From a checkpoint of a small spectrogram enhancement model.
Training: soap at rate 0.0021, batches of 128.
Rows from block 5 of a small spectrogram enhancement model, named by matrix and row number. Rows with one number belong to one channel. Each number is 128 + 24 x the weight over its row's rms, rounded and kept within 0 to 255. All counts start at 0. Numbers have three digits each.
After each channel's rows are labels from the 100 clips, of 14976, where the channel reaches its highest value: "strongest on" is what is common among them. Only what is clearly more common there than usual is listed. The data: melodies that start on their tonic, played by one synthesised instrument. In brackets: how many of the 100.
# convs0: first 3x3 conv (model.mid.0.convs.0.weight, 192x192x3x3, each kernel summed), inputs 96-191
# convs1: second 3x3 conv (model.mid.0.convs.1.weight, 192x192x3x3, transposed, each kernel summed), outputs 96-191

convs0.52:131112136110121136146144100121118140076136152137111166121117121101102131138129094134141141163143134113134123148135155057127124135100172149125142131147118134140094088108130127112090150120169148116155140127123100106137112203150113127101143206127109140154131117122179138129130112125159143146
convs1.52:102173082105132130106100183120112138147103131102107088121175129157192141096116134117111157107114111184133146109080133165116137150114116129134169103122122084122196139083146122130137091142124137137124129097120112111156111097092139144095171148135176114135141089133095129139134126107152120111
strongest on: white noise (47); thin (high-pass) (39)

convs0.65:145175140086125114140108090115104138103178129117118176118080147125134125105104126134113134141138096144111132165110128140142146111145122203160148136123166133123147117078134130119131119118128130197129132130122108094128135124138155125126128136161119092126135146114103128071154100132129132097
convs1.65:117138090143131106119116178138114148127112119160176141127110084136135125140105152109124127113099124132129111105125118156180160113085146150125140106108117121150130099122101078105074134144145213153110100117117089121093162105118096115171088112129131132130080152143141141180109099149130094129
strongest on: reverberation (64)

convs0.89:100157100132123119135116116139144120177109150139137127137122126129189113145117108144144093116158103149118144146110146123108145130142200103134131140138109107111157112133146143115093174134101128119129154142132100124157124077104133157175099089142131174129156148136147127142142119164121180096
convs1.89:131098192114127138157110109152120135112131124124129107130088097110043116118108095099139149115111115110179140138134116112122119123139108147127110119123132151112120096170091187100130133096168154162131127131138164083122125114116159141110161136127148080124098101161087172115147129162116141109
strongest on: mains hum (27)

convs0.151:103097094155104086110137137137133127144169111074096168146114120166109148133149136123091126137122131115079118116134116130077128108142117101102106176152141117122104151097144108150127117153145096115148119132130143100171120129121138150143135135108128152134072128111133112147114102138155153132
convs1.151:149133125124111127119152090096105201108130130152119108117115099126162123139088093138118116140114175171141139151145112169133141214124145194130110135127111186109125160130125150158090108070112168159132151149155138115075145152143139119133125143142124120127153141097126145098114155141137127134
strongest on: square lead (26)

convs0.43:132152099139115122109144132129110134131158125163155136138145147117113146105135170136125117118138142060101099167157113140130144113081120085081090172149142072125098150111121138128116175148173058135142111130106170104161106159125157141184128153144137165106117123146110123127173124081132129130
convs1.43:148131132153096138137115123163146179143076093064146111152107128137164118105091165111114130124147120142118106160136138102114133106137141126109134175090151165128141134132155096094132100149101180146116105123131091133111107124133139149121111124131192088149112102136161129117134163192156114160
strongest on: organ-like (26)

convs0.173:106121105130144114120139128128101096086122130117131163140085125081150129104129122099139105108131147140150164152148075109107135145115070131121106117110169115165118135117123093140060155120135099146136114113135130148127123199147180129122093182152110108139165105132127095121123170109206120132
convs1.173:088162118127144133142108147120161147134138135162109105088081115162161137113093125148145141149080157104127126095098168096132128153109180188109174115103145116130144137139136109119144128173129136127122156135140107123092100068163107137151197128128138134133144110097134151159117158126126171138
strongest on: white noise (34)

convs0.164:184137088104126123073123118107115129111089117134146116160096133130132094139127127115181061156096131117155087149136136134082125112147152122110149104103082170134103111146133138125135125124164121130123134131145119141162112101113156129130132150082160102154118109123128088116106123123157106092
convs1.164:084117120120089108148119134124119154137174104128080150137121145149111119117143160132097146073135125177112141101159129069121130169117140116120125094136166129100149095170127152151157098175118163112142161149109092152086131151139116107160151157115129148082112166093116129134129124118135130119
strongest on: clipping (36)

convs0.68:132096092142113102126137139128129142125154133155140120133122165140102111120129146116153077137170123100130124151134133122132140131129177151102095131120119099094064120087100122160139147127099141151116127095136110209077116124166146139119135098150128105119145124113151141151143207138141074119
convs1.68:150144119126127107117127074133142113145117112089153125130131130143121120105122119136107165144136150122106092155132093145128133113171123048124117123125103135172147106100116092085099125135134142093130153134110128086166131152105131125112127138159122145144148100116121106152150056106137136077
strongest on: flute-like (35); string section-like (26)

convs0.182:117166109111125141166101105120112212179143167153162154099162102177095106131123143085147129096120153138143126139111139068098086150090157096125103143125108134127093159081102152134104161161131157107157121119101127111141134123131165142165110122115138130118136088112120126122132195164099079114
convs1.182:115143120091156131081122114152132190148178111131147112114130137107116123151122131132148091135129110106076138145146090127122116098126114133123118133114153132124130133114156134123133079127161091096093114132155100120139140110158174149149163186140155134096136089110129123125114108112148151165
strongest on: organ-like (60)

convs0.175:083107139124165146145149155127130139148176168135139127113123170156157133169132155079146156123127157122138183100138116143146145133172134127136078162129098186155150133175126191147143129134126104134124125147163119112101115071118139132130115119126151139123155084100146177139105141160120110162
convs1.175:166102153079133121123120115148104126151097089121137136107128110117102111109160118145135055139115129120159118190158112108136134140125092145128139087149112060132123140106162117131106125127122111137116105145108163161128097124190123100149138146129074111172123108128120088148125139105145134114
strongest on: sine tone (42)

convs0.99:115157157172082106116134126121158135116110101118130121149144099151138121075117111120113120119137109143120127109124133115115108111127114106129151184166154108132167118127157126144117107146129105162190126164122097102136124094079182165140101189137120169162111121106146133113094133126173101129
convs1.99:138103136142124114127104123099144140123117173192134113115140136127160154145152109126112156166097132157151158117154156175107106151158137160118098114097128173140091158144150157167131143102110157135118139105157135097099112175134141142130170136083137139121122163167117128132112140159100138207
strongest on: quiet level (60)

convs0.95:190114158103135181139154174123163162176121089199154147130160129152110163114150155165161149129113191149107084111153121125118167151148149125152120121099178144132115116103117125100135104184165086125150106111151140116112162133118111077130173103139175145122106106133109132140141118113163129148
convs1.95:163144122123130125138127099118074127085132103132126090138157127113112152117100124123157121129154148121135084098135147099161111130133136165126135095106119127092133136132111126129156097082148134090139128118179081119097127123137105133155122130101164130126136139131151128159114146095124107121
strongest on: clipping (48); thin (high-pass) (36); pink noise (28)

convs0.124:133150120105112113136136125106127154160118089178105122094137104112122122161072110111138095136108160100102107119106112139125148120120103103122165137085126128107116161121078157087149123081139097118118149137103112131124134092105099102073122144131129134124120199173107150151153118125089093108
convs1.124:116100119158158097094172135136128147142142101122136148121118103170145130140138090115107149102163140134153168109161112104110085147132123154095126107173148128101145071114158126143130130105119115172114099155138105171141136149120133135098109127141170156122130165108143106117150105108144140115
strongest on: staccato (66); bell-like (26)

convs0.29:124139134139147086155164123097144135121144103093063130125099127121165140118171120180118099138154083137104171134100161143078074124109153121100119160166117135104169126148142075133139130167118111157128171164131127104112126160118117152100130132154138174120132121130128103138104100167148139140
convs1.29:174142109133098135147112138152144167092126137163157130143133193100105160096101107129097145124098173098128138123142129155111171159160120132158113142118133107104108158154119121102156137127181149106102127116121127138125134118186100136151128142073120139128123139111104129107140140111081123168
strongest on: mains hum (70)

convs0.185:129191104090161123135128099103067116139100171111111141075150118120107126117116129157111120123130130153140125104142151131129147133131160132131099137130121131124084107122123142117219137129098117112119095114119119120120199125127175109144118158155140132134138174113137114126174123150111148134
convs1.185:132118102154120172160139154180101142150127181144103126150118158130150141131158124111161089112125140131132123128140082122156144106121151117136135101120150137102098107119116131096112117119173130144143130160124115127155140112146117122105126134132103118113114133153137147105116104062140072179
strongest on: harpsichord-like (32); clipping (29)

convs0.125:114175145079114123104089120123071081118120081135115167124116139080134119136124170132118123106130109075155131159099146077115163115141139083124141156105140134115136174126118134106159153160117108170105135135121101135133131101117147111128126091109120154156121065140125139155123090181082123143
convs1.125:116118105128160155130133135118144128152151126172111125151123132101128099114158133111171113134161109124186084105172127160104101113126090173119159102113105140137110167128134146130141125083143102120137131154122103174159148137094106148162100152151164111110104137093131114073134153112114134137
strongest on: staccato (57); clipping (39)

convs0.119:083150147065120084069100105147109150112139131150139091126114109155131118115125113116097144126169127096144130148127169117136137121125118106099140154139125079136142150167100081127113153109169130120171091151121120165152113119131117112089148144190136068113113137117159122136186141107120106114
convs1.119:136104144153112132145132095147110151129145073128122148084134145086142163174106131149120105114115141131107154104121198084117135159141105125162122138140135106140160107138150101104177106124116141099108126095124094110127084102161103127143136138171135154140113134139101118124069112114159162120
strongest on: pink noise (39)

convs0.165:128124125104166089136126159112135136139129122165105138144129148145151124125025126105071085173090113131142101073118136206167144172110143161094131131177115125147145122148130155131144156156188138109136144149162140145152140092158136098098122115121137091093135136089175169114119121135131144127
convs1.165:126113150116090177136131106130115070141152138130119140089143114076117213095124158170111113135117127096120142130123113077120135115086107139107144130125162111103161098111114102160119114100097093150126127098150131106125163098118132117111138128141119134130104121148131111196128110133109153120
strongest on: sine tone (35); pink noise (29); clipping (26)

convs0.155:117110128151098137131207121148091129074137119106113069156117151119096118068125154159116150109149140105111162162099178114086125130135130114142104145111141156132129116143146126123128168088114114128129144115123153178126169126141136138120131140170091102123142124110102124152136119093092147129
convs1.155:138123156131146172106140100164143113157105186108104125116140139131166103150121103111136124151075150139116127103126144133134168110102134114151111133106120137109104143166137114133125129150112138105115105155087121102126156114116155117130103132122154178120158145103111148111139105098185134150
strongest on: rumble (92)

convs0.0:130159083153104102131183111115142103149091137159145133104131124128112176157124134123093152106140113122132074155116129119065117098114133132124067101125183117097090118103120111144165124137115093098132128087127144145152098145158093111139154124147171127100137120116140138145151151127069136090
convs1.0:140132124142099160107125135149123133130082160125061102105114168087138069091105129120140129138136111141110123138149113124121133157160080086146137150126087106150129099130137138141145148124106132103147137125110115137141150153096130157136120155138068137158153082153175147096147157141100115130
strongest on: reverberation (61); clipping (30); muffled (low-pass) (30)

convs0.133:147096145109130162136144103097100133141097146125140137112135127116158121083127159137088171122145142156141125137126162172123149107133102129141157111138149123134153128153124132107131131155137161139169155111121073129149153114130122080104100126170117134096124104148169148076134120131059090147
convs1.133:113145120133170108105115149101162129153113147155098108129173132100101134166127108113151106120126115140129125067126114104149103160123097147175114138136114157163141125153101112162080117123102129094118127132122123139095152127146129120142131132069117110139142160070154118170105132107120139091
strongest on: thin (high-pass) (42)

convs0.106:135136109116128129140137119132105130159155121102109102133151142099137160150134131172127107097136144112095110124108115123146113154130152106129116121137116127151182130120164127117148158112133128118119134100140130166162069114193143105126106134146173118124140088099124183126136128104141092142
convs1.106:156136131141118136116089095121164154116135135091135114149126083097115122088112158178071115137135132099104099121113139187106119117137108130119116149110080128084082116103115151119146111161088127158114133172141112104123123130076156168085166116118117150110110107161110151093116124117155100133
strongest on: rumble (44)

convs0.18:125114137148159100126091150107120141115117095118116138126126145119165113122128070150125140119115153158091116124095109142132178103145117123145097132114125090126100112155110114087123158157135096115100137140147118112115105089097124079121120175131122123097123118137129094112135143138101142101
convs1.18:124090152146122148142169118142089082121122150096162118129127120147130142135132117178117134103143136147116112121090118147126175175100153103107136155159130154136133092124138139143099118102118121118096149098128154155113155130148099147128146106129105102105094106146121123141094147160117132107
strongest on: staccato (51)

convs0.45:138154136154119153107126076098132185157087096090100125124124111162108146162153162094143127140140123103088172121108079148140162116159125132081133112114124120140105151116110127115119141108122106127139102092127111189122128142067152128110168116143097141153147102048096111121182128141138172151
convs1.45:136122098086104149123123171184127152105151165165142137114155111102201142141148144112113154105131162147182134092221159120146130126097105143141149151150154171119147106116133148134140146133126087136138140141121110141150104098098097152088105139115161114096104120142164130109117136125160162168
strongest on: bell-like (38)

convs0.103:098140080136137119143161083125101135191068150153147145154123118139135182162148156132109113101117139137099096137124164160152152112127093118110113144151089162115120111152128101090123122154134121126121158129113147152129118113145133132126101150163107143113149108130153144128141102124051161134
convs1.103:160144131118130134140103151108085153116139140102107110106156158095141085094145132126090089142137118116124115126120160081160137122153137148166138121068143088109165092101095144114134092143130146116152106133134121165198121085081059135124135092124115127099165148130130143020137161137161110167
strongest on: rumble (43); pink noise (43); muffled (low-pass) (41)

convs0.34:107085091137117131157185129118120149107085109110120135148144154142145083122129124129131149149078118160157150112172156116151117139139090117149121148148131133135127098128157114119085128104151117140136189130107156144160135130115110180115152119126138130114153137103142112152104145166122163132
convs1.34:128138182130145086108137137103124108154109120148149154172117166095088136104122120149086129099113146126109150127113134151131139119108146113127097120091127127139154122089090124093122115116125173100125104128148128141123094148135119158128130161120157119135079139154173139122072113134152107107
strongest on: mains hum (35)

convs0.83:125149126135120166120165100119115140060084142138139102101126142109097107132158118111135109108134102155121162118101146116128120135176146178110154131115133117176186138111140085129080099139130114063135079145105149144157115135115115162146154147112160095144117136119126113108134135129137101131
convs1.83:150108135102109124107118162138143088095169095137146117101138131089176126139116128105115130121092141133084114115133115145124144141117115104115117138113122134119124150140159127152133121124103109138108130129153147113090159159142086074138104098104126119138160135123091096160109140105166152130
strongest on: bass guitar-like (36)

convs0.187:076164149081124123170141148102135085195121124138126144145125131136102145151153120155065120122108142102118130123110101119162118154139107113123156164122160088115139146126082156146141152153130142133114117124167153117129184140119114116134087137112109151112141112138116123141117127133118132143
convs1.187:111100095139130166138110145158159125090111130116095136104139152128136138150159126141169126080135173113167142134106110108172098101066139119121095111107131166157133112103147105101185099111156101126110124121125165115135107079114095148126157128153158093131114128130113168110122137113142114114
strongest on: staccato (56)

convs0.153:119089154150096128118164153142160133134089140088141110118103089095136146090154122163138112160136158155130125140167147118098105117111106103134144157122160168140148113133117104094138105108153136132123136122158120112104116127168130155126107127118136107128162157174114137126073116125126155187
convs1.153:120113134147132142109125127099131090143119190091138114144126117140111108133127163076113120126165097052146112133080120169144131154136141122150118168148118139154130133112140106145124130110100120064152132102087112124107109108103107126115149141118135145114138123095150171151122096114101100088
strongest on: staccato (64)

convs0.161:115183126101147093145117092126104136140147104149100164122108144148173132147100116176134124114130095149133141145119108137080103129142140153110148136092153161149077139072126165126149157112158164131110177101127135121100161133137113161154142113149126113099148130110148141116133080134068136104
convs1.161:149149132118134145196149139139145116151143163110109102161119125104128120107160140159146121099138133109174095104143146106170097117121127182163158132109131113096175136125128117147089123136101065108115180135133136134128123109106136090124120128077175152128126131146114107133093116102056045091
strongest on: oboe-like (27)

convs0.85:117114099138114110147108123111149058076163141111149121181167123169142103162166128155138144130112119105167099097182100108118142119104160131146122125172143094122137137086143142111153125125131148123114108147118093112113099153148110113129112124106090129092131140134075168118151118157069128148
convs1.85:108143157135131132115165160151112184113093034097066095123128104115069157136119129108118135110118135085118149119103102135117117141137103094134100106133127127112133104107147128130150112118144101154085137123101141123113118126119158119145094168137124146156102160109112158117103186152157120098
strongest on: thin (high-pass) (34)

convs0.163:121100109165166092112112106154165120145109133171138095105139131109136101087136104102101138141142135097136166110122130110161126125105140136126165110156155141090117119135142123141149111092133156076143120109131084119119087144110149123068108153093161111112085133147111185138166165174123180147
convs1.163:143132134130123108128103123135160110085141142146130106084109116086099172153148076139160148137125115092173081133090127136173122123152137100115093097117077106125142119146158149131141098125121098147147160137114099100154125144123152131112150104157152166113077122094081106122101083083125139118
strongest on: saw pad (28)

convs0.66:136094156138100108162123167104151155112139109093096137117157115092150121126111162094097119136147129152140123113144176105140119110134051131120135141141139156100155143113157133165136105089142110173175100133136101118125134124141134089099174169138153126114128112125159081121124140141131139177
convs1.66:091123125120146120112132130145127144094098150154144105126132131122101106086164152134129145134135139175123137138100110093134172152111038120153108087121078133119119143150093185110144125113127118183084146132138124133137118060115159104154108128132141085107137116177089128139126123128101139132
strongest on: saw pad (27)

convs0.6:086171120115169139141101091119136137148116151120125108160155137109160135158179096111103112166148171090140113111146114129098118120118152167119133155141111116130079158130106100132107155128154161149107102154183105113112094174131155111096114127117105135100094126111099127128108134131150139143
convs1.6:120157144139109114152151140115141157125120171118123119166141169112136104150132135111139102141082108141127090135103136122146117195112108118146176128103150138214137136176098144105148129108108148106180113174113121102121100144104108127116145109121160104149170137129120124116132117129110157117
strongest on: white noise (59)

convs0.87:115130127150157125125202100124181143155154154064106144144103176102130083080116076164112138143107164089137180115097153112110136110141152149141110138110130133167096102146132138075171107126114141113098109149119140083121153140105109147137112187155131122115145148138118087116123121167125121140
convs1.87:187148155168100136173125150161176119098098094078096094112137101116131187102113096120093129100118151109163069136123136130117107135110105139130110099128110113104131127131152129104093137137159150153104160141123119098121135087104137154131098099109110116137102104097084162129091122113125103121
strongest on: mains hum (87)

convs0.86:084161113099132093126130151171074117142136125134116095108134118096117141122126109172115098125177142104136131147186145119126140158132123111103109154122118107132144149153120107121118117118118090144103169161156116126177125152136174122135145109158150075119089095116133147084180125119095140163
convs1.86:142111147116140151090112076102137121106087123104147079098152144072171131129116112112136121131095150088119108169101161114110143084152101125104089145120096116134122111062132107170101092096136151080105125139114101105129131136151152126109118162133146151137150115116164154149146100130137145128
strongest on: organ-like (28)

convs0.17:123112127136111148115114142090096069142105096135125150135126111106136107132106121139130111125162125117134080157115180100089144126092113109098146144114157141138083147136126117108150148097126106115120106140150101147131148126099121171121119192145089157175155099100174115131124148106126155105
convs1.17:139183113166115122171119109119187135126102157115106141159160132135124138115158105194145156168115112137143122112102109165114140159135109125130159128128128141129163131143144140144142138130145141166189158146126123126115126116147096105116162152133130155081149138143168109160109126194129183130
strongest on: white noise (30)

convs0.9:164129108119118110147131151123125131135107098107154110107142147129153142126089117189113095102138130152147155119131120124100119098104093139096154146142136119129154169142135107124110214143137129133115117128158112165139106105131126129136126107132138136102081136132099127105117108120072169129
convs1.9:133124112102146153119128103115149093142139187119129134134130143126122102129135114091142156136145133133129082139152101156141123133115221140128107107094166138119136109152190120152088086144105086162110151112153139099117167131134118108150126090096156118126116100082111112118130121136121159076
strongest on: square lead (28)

convs0.46:136120093135123178152103103113142092114158157117151124091146126118126133139112109132160110124136090112111130126152154133125109109161152116110118137136109192083128123098118123103138123111117131115114167103137117111166135135103155118129095129135171138154119138132115101111157137178126125151
convs1.46:096149158156118119053132178132156094112128134109102120152111128145107105109138117097136122102100133163110112163117058139070132152148115135129125127102134130118136110117153142129140129156110166163152113167115128132086113135155139105126118103157136098141105117106136136124107080082114123140
strongest on: clipping (56)

convs0.21:137127110102133106101138083106141171123128141104127119107105120191114138152136163106115113078116109132125110104193129152136121182117118146095116166131165109124086155148156130162092156112156147125175133129111106107121189164094167142121143157120095103122151102110100147163116127115126112136
convs1.21:141167141148130105138124135121143180144207111101138133129122106107115111114074126126100104160114137145139130105078096159143108117098115147151135147134144118099178134130158119134126139106141109143145109084118130133135107126101102086094153123167136095134139136124144146116124107132177126191
strongest on: white noise (25)

convs0.188:145159125153123104144124144140134148134088103135145169116107114127173114095100113120145124128102124121153163162123133126114150152115147169142094149108140156174086160131135105131123129114180125104162148147126131116102104183137122109112150129103126108136089141128092138124082118153245129127
convs1.188:119156118088103171148125103112111128149123130115100085134118120135119060085086120110099160128092099112125140123175130104156124102135122146075165090141129142134192116124142126112102092128070089126142152135112164147131093103132129122119137128151167134095128134077118128139138099125124141122
strongest on: white noise (48)

convs0.64:124146135145090126154083148135089125129152087099124121124116133139103147134122137161126131120123105125115151116094165088109134106106121150140154122122110098153144140171134124137112098136142146097141136138152129127151107139118098111187137109087159095129199114153127124128142171179106196125
convs1.64:102139136147131097135140108097147104125123188113161124113112115151136157108120156156125118110131131096144157116135143127134097120152121127150118141162143144112109100098137138105161134091120114099141178130142145147149100182148107136124168122163086150125148120112133123140115125106125161105
strongest on: horn-like (31)

convs0.7:129132149138110105148137090109131157148106189106111132120130136159136099115076158128110110156103123125131152062140148120117127113140111142165155135128133131147162124166134155120139118106142144135079144131163092124128165136122146147132147121132163098195108103156129162103087116084106080092
convs1.7:111126144135193078141132143107188109121138070130113154138132137117091141141115114125094093125129102150121132144129147163112100131128126120118135162133137154114094138133167122169161146165138153091123115109118114177133124113120136146093113124141133134087157110105107145152127099194153198158
strongest on: horn-like (26)

convs0.156:110098091125104111147097162144133150159136103105150109119113140138157109124120122166143142129130125090138121127096123152111111135108103130199129121100165128140151127150133095137125135120129152065154123138133121132129092111098131114136126161133169111105159114177132143138135185117100113086
convs1.156:090160122153129121097130130130090143115094142115108110114071123138118140133154141099121113106160124133147146141151113086204150157119123139163135142142125142113098097152134167128153151093137116167112131150092121161148087105153096165120168171116090110124105150123158151087135128114111168148
strongest on: horn-like (41)

convs0.108:141106157117113182113138156135120132110147113174108122066128126133120124118124117147122125149111143156111126136117090102102144139109139122129141103125148123122107121113103109111112092131120134138152106107157140165100184142121084092130163120105112106110124184095172160115133099113129193128
convs1.108:148135104130152125122143131101137113115107147098152127116167146125148086128096156157154095103134119090112131156149164128172121097099130132139153100109084133130129136121127130132152099108149116109127089123132139140162098158123129120100089109135131101143120100167130125162130100143105114006
strongest on: marimba-like (25)

convs0.90:131129107126137086109124105070149078125087116107154112084098142071129131114122110146128138114152152096132118126117096121125140131126162160133148094096128168114143133122096123158099110138135129177116138112097135123149163122123135122109191116162102144052125083160097119158109124105123137137
convs1.90:147093161134114149120144164147126107173140094148080118147127104129135114131106139088084113096145128100130141118099111123102126133155087136125153099150157084111136130091132134090123100081152132148110103128117127092116141119131132175130067093166126105147094128130113127122130103123136141145
strongest on: bowed string-like (29)

convs0.146:162127127099140104138125164125150146143097140164131157131114082111104167125117137184118155127144101129087105150165139137125116185139174120086087118128132122159167138118115152067119147112112139104131098100178145122148126129152138143105103119105152180143150141143127105116106144150093101166
convs1.146:128151174151125156125073149116121143176135128115077103112165137134095201077154125162151132173099129166154094112129150119143116076105129134158139123087137079104126150139105144122102103142136127149114127145131118094123146123130152093125125094129103125152127132105167134114128117109135124154
strongest on: thin (high-pass) (81); white noise (49)

convs0.117:060142146163135121126158125122152103123123193138154152102125107169135111164112131155124094122122167103151171087133131119098145092155099126206111100159133141138113119132111121081110130142113151112174115136118095142125099119143155123095131138155110122124084132097143113110120094141079171125
convs1.117:125114155121130134143133119109149086124073099155146084097108116140097122122127109117144140109119128114162133122125144135156125162092111131188117130115104157151100099140124081148057129094132134139142119112142109103165079139114088140137113085100120119127103125177136073146142108105116089126
strongest on: reverberation (60); mains hum (49)

convs0.33:117129132147127138123154121172097125132140125154119114165084121114133150188159172137112148089155137143107145165119184111145118144125115103111163148112075135092125140116144117150153134142131139114098147088164127166151149113174128131119153165154138126179142150106131130139140095069109133112
convs1.33:137129139123134165108146145138157144133096088133087090109148119104096112063164107121134096117104144135118097107095122103071156136163135154138108146148105112142126108161134127140111160130087094116101143156075168130112119127106149119110111131111140178139127133158134136097136146120133098146
strongest on: rumble (61)

convs0.137:112166132090104176140113145106167154124111119088140125148146167154113188117146142118105161099151123133134142168152132118132120158137152117144125105108182072133128160120132130099149166172112162145143108129121101084127141102125130119130143070132139177126149123144119144073142123093099111142
convs1.137:152145107076130174082141175122124167159134097092158121128167112114118139167117127111137104138114150132134127132068122130141126094118080130144123115147109159164165116131167107113131110101140128141120102173133116114137149116137105094148084132137121134131147155116169134138160082114140129113
strongest on: thin (high-pass) (94); white noise (52); pink noise (26)

convs0.37:114149139098122126116133108133134109147138088142095148169083088164096167117139158121104142140120118126113119110142121133141122121158143106105138142140130108163126142108134152177131112139119131150127099094100087117151141111094111111099115146108083121142140119137134149112071114112166122179
convs1.37:131122144130109140143135123098175172113122103154128144131127086131145122177140127068113133171161131095177137131219155125127151139097071131135126163146106117085120115124096124129133165112110134158108092121107139124120133119104135113183134122119114143127142219113161095127159176144128110187
strongest on: bass guitar-like (54)

convs0.152:095090116143117148120099152107094129163130123165115108160113113119143187231149148117163116101114133139114089121100108132151122148143100153125100129115100135147119094123115103076143149137127133132128119130116168145136168116116087128110131110132121143132150151120144093156157130124141101095
convs1.152:132136106123156146150124131142137136132105118083132119105127103173101104098158107151128151092145133133135147139127145169123107123143130095124144106108156121117135144166105195140143090097151169136142119110133132099130128106126104132085118136100127139120146135149086094086109147144116140120
strongest on: pink noise (41); clipping (32)

convs0.104:156149094078106110166148098114073136093170094148144205120150118140116138140142168108115077145074154123104119134150126110121135135147128155108083130145163096133139090110076124132105090107120152194115152115116125107111112116145165126128128124142105111138155102125129089146134139131096133102
convs1.104:119132089140133091125133151115115156158127133117179140118116147150153130121123096113121145122153113072087111157114102189158160126136156143119136171135126108137138111080153080147129129148121115082100105128149172190139142171122122103085150156130120147084133145110157123130183097116084106132
strongest on: reverberation (68)

convs0.94:101105138114104129122120136147145134106181127100120106191154146131126159134167133145156163162200124123164170181176117128111132132121108132134148104118085140170124159126133099111150109092140137098112130132139133107105141129146148108155126079110140165144168141124116151097118118151136125126
convs1.94:163124121130146132090135140081103102177092146091122102116170116135123113124085127112130076067102160133124102099100092122155118091142105124117085085128095135148115112133150164150154110140095121101165110152073110120144123120140103092143086132157140134171156135129160101092148149133119101130
strongest on: thin (high-pass) (90); white noise (56)

convs0.159:126126108126105130078134090113126129120106169139190132140147135121138100136138137089150139155128085114108121123100146140124150131119130110144136074145100215119125113159124126148143134152153119123087073120149164151135139154148112103108132114106149138138076118142140128125144120120135125121
convs1.159:127150140118142119144123121168140061123081115089084119166131112111133123128128116110120138128120154145146098105116128099136119128140095131139111088111117060099151142116152180137133101139118125121100130138154125114100114130139086136125092087154126110130147103124106184141142124126147137139
strongest on: plucked string-like (31)